config.yaml
encoder_moe: "expert_choice"
optimizer: "adamw"
lr: 0.0022
Rows from block 11 of the encoder of a small image VQ-VAE, named by matrix and row number. Rows with one number within an expert belong to one neuron, the router's apart. Each number is 128 + 32 x the weight over its row's rms, rounded and kept within 0 to 255. All counts start at 0. Numbers have three digits each.
Before each expert's rows are labels from the 100 images, of 14976, where the router gives the expert most weight on average: "responds to" is what is common among them. Only what is clearly more common there than usual is listed. The data: made-up road signs on poles. In brackets: how many of the 100, against the usual share in percent.
# router: router (encoder.blocks.11.mlp.router.weight, 8x256), inputs 172-255
# up: expert up (encoder.blocks.11.mlp.up, 8x128x256), inputs 172-255
# down: expert down (encoder.blocks.11.mlp.down, 8x256x128, transposed), outputs 172-255

# expert 6
responds to: orange face (40 vs 8.3); red face (31 vs 8.6)
router.6:138109161130128063080161139129113151164130112135120159137123112114111105062121169100111135165134088140169128117136138110064100140209126160163147121156121148175120093113110140065111162116149098116121134121154118167197024122116097123129159151096154124079
up.0:130126007150103089118128129131121138167127175172129127137111132118121128101090101094125138104141151107129127105113128149114155125124214159159141126168128213152165174107002154112098126101169157108123122147115127129145137156103127099133125120128123129088
down.0:125097181126122062128133141178120145137160106108088117128118152076165118104119186112137066101082125124119165112141089146126110126135148148128132159160138083181111139133148079117082095134194104085123151136144116120173067105094134099141153142101084118088
up.2:105095120231103128126123123105110131139019148130117133122126138182106135141117139129127125123122102160128102128104119090108146120148129131112055108175129126128136138133104162122182137113128013135127123138078120128137129159119145115128110207170114117116
down.2:128128128127059128128128128128019125128128128138128128128128128128128128128128104066128128128128128128128128123124186128128021128128128130128131128128128127128128128146111128119128204149128128128128128128128128128128113128128128128128128178128255128128
up.5:123128079152119126102129118130114128151036152120104128128110135134128150082109125097111119132122128128178122117125120125101233132132184158145111127187144096126128137121116130165128096124136128164111120128125116171088224128091111058130104117135112125101
down.5:151103132111096101112138129194123128159175119126087083127098127076181102111128133092160090088078139143070170100136130186113087142132173128134164190127120128165154172164101087098084128128162105089161158125133126084157096103102213112119157167089130090090
up.6:130127144150111055070134086113118148128000123128120138085129147127129121095106138124128145168128104185158123163113115124107150128137158190074121127151145094145128092129119141127128133141140124138128126140088127145137139129111131106128130198128128123102
down.6:131128151086083126107129161184057110128181119128102128153126128113149109090128128080128116086128128135129164068128128128126063174128130129128178130128128128153128128151128089092094134152140114065128202138151128128129056111080108125128128180108128128112
up.9:121127101206088119123130117123088126146130108139114128131128146132123105079077123113204114125149109132128129104092124128103085178124231221048128129167171112160149080126062118090052171174135168128129097138128113137115157119065115122141131150127129130117
down.9:126101202084131070124138174159115130128165081120128119133126125075154119122123169121131084119109120131127170115128117142126094132122154146118128130141133120174123140128151082130092111137214128069126166137174113123154084080101126110134129143117070133077
up.10:137120030129117127105128097135129180178139117153107084126101120115130132092128115076169125141146146046111137133075129144125195120132255182138203119145159138144137198130102141101000116098171152059131136124137128097133149152132141125128134143122105126075
down.10:128104127126146097157128112133151132132152117127125059118125173093138115112129155127164122117096192126054165133142113194119173126147137138166132162151128110161136206129099118096102071095175126087121128129133128050201090128125203128119148128092065101077

# expert 7
responds to: yellow rim (31 vs 8.4); black face (29 vs 8.7)
router.7:116134163129127156142071132138160107090168048085129115109154107142144121169147152106173124119140094111149129126134118120156058110099088141057154110103154091126116078168207113097111183189108141110117121149139151150089139150166076147108094093154142169158
up.5:081128203145107128112139151146122130121148076112144105124131127130061119128116188095227115178115085134000123097113114124146058142123135136069103128139147052121090065112223128098127154145123117122122137118147116034112122098127172100132115104129178168138
down.5:110125193122086131122125175139091124136181042103127125141116129070132098128129143099166100124132069123133146092128128121128000127113128128086131121129139127148118124139158107083064226187131128078124137136167102138124088085097109128144099130128127157135
up.30:137135126122198110154126128128128121128129108127131131150128118131129111131130123153072128133111126163126120128130131138128255128176123123221117105125072142121163255127105136127137119129121077129120128121126128128127118128135138128121125128135070128132
down.30:158129042147070161128127101132128128130129181129126139129127113161130128128128035118128152123128138128146129128128166086127130128127128104131139128105125173115131133128000128076127141128072128132170128121086184136129128149130126128128128131126255126166
up.41:127139133154110157101081132131119129123126149153114126132135146130131135128129146121133104110124115120120158127124156064120062163101129131049199136102138125127137005168146096128115130151127132118153123207100148130119157129104131125159138122139254146128
down.41:127129218097152091094107134177128144128135128126125157148129120127126128117128127128102107109117026128180149128128128110129069128073172128118127122125137131159082051123202061141102079126199128116104142129165124178125103116104052093128128132131089130097
up.52:133126174073115181090133126141133141124145107122120147125120126062188123129142132104088119163072099114175216075126101106129051122138130127105150193136174054151117035142204091191114129127141130125154142148134166176127142110099121118133161080127143180060
down.52:116102216097144065131133152141131164122146102116124095130128147079140128121125177131140070121098101128112162124137101174128116128114158144111123140153134088172115151126207073138095098139200128090126147137148113101175097097100136089130134127106056139080
up.65:121124182138131159099130129145125120117102128113103127127090172128128142140128161097118100088104126128169133120133149077129049156091113128070144157162153132151127037170156100124122160131137137153150117220095127169118127123104053131150141126175175181120
down.65:109094190065130073111139197130121137117139064108132125126135138096121127103117185128133090112117098128125171125143105131135051125137153144111128119142138097194102120124152090135065134162178128069101151137181065126152072071078123113115128127085100153079
up.82:160126151174136153152132129100126055124113117190094101136131151144144135133126215166149141117144169165071102136160173160151182091148058100119122120131098107089165125164134152135226158143140072133091129172132151101135162184137162144123113074191133119123
down.82:134151128161041137128132123125124107123126128124128137115142111133127128128125112087128146135141107130138116116128137104132020128130089127088158125074128135122119102146095134104127255203096128134128128108112128142093128129138119128128128139138244128183

# expert 5
responds to: white face (34 vs 8.3)
router.5:112106128135129147148106146130146137109134135101087036140117173143140138167126145147156147105151132122025126125141128133146161150088148068078131126093141089122146162139148138140116110151125129147111145144141141003101185126126240133158103103155117148142
up.4:122148116120118137141133134122116127193175121120064119136117066110155123125146085022167077146128153100132123139127179111122159159070135127108181176119159165105141126127099127109129144128128138074103134131150126131116109150079122132132121151144094106117
down.4:139128105128053144104103133156053102166151122133125127151103114135138090133147103072132153091140128121146132034099164118107062132089129101139226128116127161129159134158083125023119189153128128122128128146141138136126116127081092138128086154127142123127
up.7:170110070124103255135145132128128022127219128165127108106147122123129128097145017175150138168129171123093181152097129167059120119173136144146191093129007109150126151136120185093117164134112101112161135090118185082136157177133138128126137142109160114125
down.7:088114196127135080104114126129124169128150131135103132134130130094166145100128165138106067106109117149136173140128092150128107132128155128128128145137126088163126130127159047141075080124187113084133145146135112130167088112118134097116158159088111115079
up.9:128121129122077033136134127127172255119128109127132128106132127126128128141131128099132104148128129125128138141128128128138114127131128130128128126177118100123128128131036126009075143127126126128128128125126121128133125126131128142128166124121182128132
down.9:126129128128151243190130128127129128110126128127129134101130127128124128128127128128127128241129123128133042129129128124129128128128126128126126126127129129127124117128129129131171136127090128207127128127128127135123255132135125129128086086133130130154
up.13:176139097164137124151133096148073128145138171133083123135130084125128129114132157128131138126128255128097128122106102146125208127123142101139145129090090198118151173128093131122139047067125066120085117130153140087126123133134164128125146137127131098104
down.13:128113142113117095063121139188098128170161120127081129164111127112190121115134128105128102070103094127155164104121128128101102148073187123128150144161132128172128161128128095116100075129163103093128157141141123142188090116098055085128135173113088128074
up.14:098086220147107122120064122115128150170125099137123128129127147104140110132127119105113114112129126130118126128160144203125129166130128138139121130164154092132137144121123116066128120203128143128127133126118126126181145127102110130128124131113066124110
down.14:127160045145128172126129094105149093124108161132148152096148114166099128131128065130109176169148120128157092131128168095130181128127107113147126111094124196089128100128060183131177166102079128166130113098091144153096150160161089156129111126162176131184
up.18:134128183122142124146160128130118129118128129097108114116149128107089156145145182101138077197127112132064109155129098112140142098129143153000082129097132127119100121129255137195118075122115065128091139109132127090114097107149165129148081127153106131128
down.18:128098190103122084035112162174066157139142107124108131177119127110174128128145146124128098098109074128169152116112108128128082141072159124115139140142128098156113128128175059126099096145174124105128163154163117153132109077097036083118133153106078128078

# expert 2
responds to: teal face (29 vs 8.2)
router.2:119155097128165183177103143119129089104108132150163106113133139169139145167147120184132165096088167167121093132141114143195172087082120076116085111093100136069160160163121111157192118154085131150113105161113131078077202152168195145125103109149119096181
up.14:109128237114108120063131247127155128129161098074104208126127127125133127121137139129100132070141128114119130098125128108125006131140090129130136114115123150156148086126129127086123122138153125127135196127131129095134118133128128187124163133108143125113
down.14:118128000128126144174133056098166127132086131127164136089127127128086128128129079172130133212128151128122080127125132124125252129125130137114084128125128134115128125129121203125236140118127128154129128123089128133127162126133135128128108111148129138141
up.17:111137132124129115085099221127129125128111110104138231146137125110124163147117134132000123037133135044102144097125126016131044114136077128193187112127126148128123011163133129128129176121123148133179166149115136128129134153134167135130207128128150193133
down.17:142128003128132127130128046128206129132110184144128127112128128143107136126128091162137149145125184131123103133124129131121231132130133128152133140128119156099138137127061201128211136082129128148141124117106141125134189172160186127114132128125127111120
up.21:140130241150131129052167131122128135201086091138125134098086137128121134127119195153129137068150092135103142131128131129144165128093142132128132121143151092128155077126143144146122132180156099131149114199095138128156145156114154109119111150111135104142
down.21:088128129128164132135128129101154128087089125123147122109144129128055127128127135148136128200128129128120041179135125128136132112138119134126077128128128122086127128110150139150182151129124158198122126120116128123109210121143139128130128045156128138163
up.23:171133103134133126143164128101074133102146136154195123128129125139136114154128118226127181127055135146137102116154132133130135145255127071157094128133008145085208130090052128123128158118117123128123073126137113126125128130129138132128015125135116119133
down.23:148128127164128136083117128131126132128128232128127158136146091192128141135136079128091166114170127128160129128118132073139128128104128111128154128119129135128117104081127128175128128128075128196128128128128131153101128127128105124128165129128209128255
up.24:134123126150066128129149205167133122129127126044115128114129107128128116136123129116145117136094143140058124137088128083131038127240118109113122126128064117124019126109237130146128163060083089128123204131155141091124134097127189132135194132135164133113
down.24:116128153105150104142177133135127142135128112114128072133128137070131120128128154128177085136128130128027128125124117185124165129126172155078112127127137114165132174128197128122128062125138128124129181128142081052156128102122248081128128128128056152108
up.28:138135115121114159090113140122117116125127124181132109128125127128117087125128158166134135102133124079140180126121094182121156118071141127132172105135104097117170116128231144159132132168141135131148085158114140159127185178072103114128141128121131097141
down.28:093128190128125131130128161121127128120128070094134128127128128091102115128128129125170102169131057128126116121132126119135008126128118128054111115128133125127097073128255129128129224163121128129121128128132115128094126088121132129136111126149130169170

# expert 4
responds to: black face (32 vs 8.7)
router.4:101128077134120206146120130125148113115133164108171158091125147124126147157109104136134105084114128122127109167140135140175159126047161108087089161101150100120125146138112116163113090111110172138124151123130133158080223130118102155143118127115122144167
up.0:108153128161116123082131124159140132129098128127128128129123128130136115130128114101128128126119126137129128093057128128128129128125255149102135131122129128150139131128020123106049127150198145128119128134124100128127142128123123055113124123132123132140
down.0:177127141128121125120125129134128128153137151129121132144114128154138128120128114128105124096128127128141151128125128130123124128103135068169142129125110118136142138128038124120109053128128128152128128128128128128157126156123117123128141128098214083128
up.4:128128127127109093000136128140133175124116128138126126126130128132128128122127129112137125033142110128122134128112117121129124128132220135093151128128128128145122119127116134098026113123174116114128133123123126123129127128131194128128132196126147124114
down.4:133142084142120220135128116128128128128128157128128127129126128134126128128129069128130160151128136128128054127128133128126155128124128124144142128107124147052151137128075142109140128128076128203128128106113136128128206179129142128128128117128128126237
up.16:128141199167133133173128131110085112165130106164128128142158138013114138156109148139228077124127122141128127152130152233129155119126116128077128126137144084149161133216132130044122124121136129131136128193127159128150126122057128157170174111137106155126
down.16:108136117129119153149128128116128114128128128128143081128128115132113128128128127128185136137160128128047108128128128092128128128165110128128128097109128149121128127128128150073128255128110128128128128128128128063080128128131198147128085126146239137163
up.22:127127129172095000000141127151141147125128130103132128112132101145128133128127131128137128140122126095120145132105084123129109131145176185117129122129119128184118114113097143045070142111193123127129133111133129123126126129154159072127140149104140113085
down.22:138153067136128217128118115128156128128105173128131115136139128171095128136144078133136166148139145121126092125128133132122178128126128111145135128103123139068158152128099142126167116127026128195128106098113155124118195176146129128134123084143128128180
up.27:127128116184101105094128129154128128127154129128128112127127128115128116100055126088174128129144128106118211057114128160127126133128201135103196128128128129182128152132127127089007131128128127115128132127122118116137126128127140100128118135026128128130
down.27:133128100128186128128128117128144128130079175128128128134165128137118128128166083144128128126128134128128048128128128133128251128128128128189099128128128128128136152115128128143180009058128128183128128115128131128143170159128127128128128120128128128128
up.30:111128069127109128050115128136128126124128128135128103128128128128128125127116128076128128128140110108104146113072128128128128135128255148125176128128128128128127128127134128118028040151162166116128131128128110117128127138109178103128128128128128128130
down.30:159128061128128133128128128128128128139128211128128128128123128168128128128128065128128162113128137128128128128128128128128128128128128092179129128116123146128148149128000128128129075128118128249128128128128128128146131179128128128128128128128217105128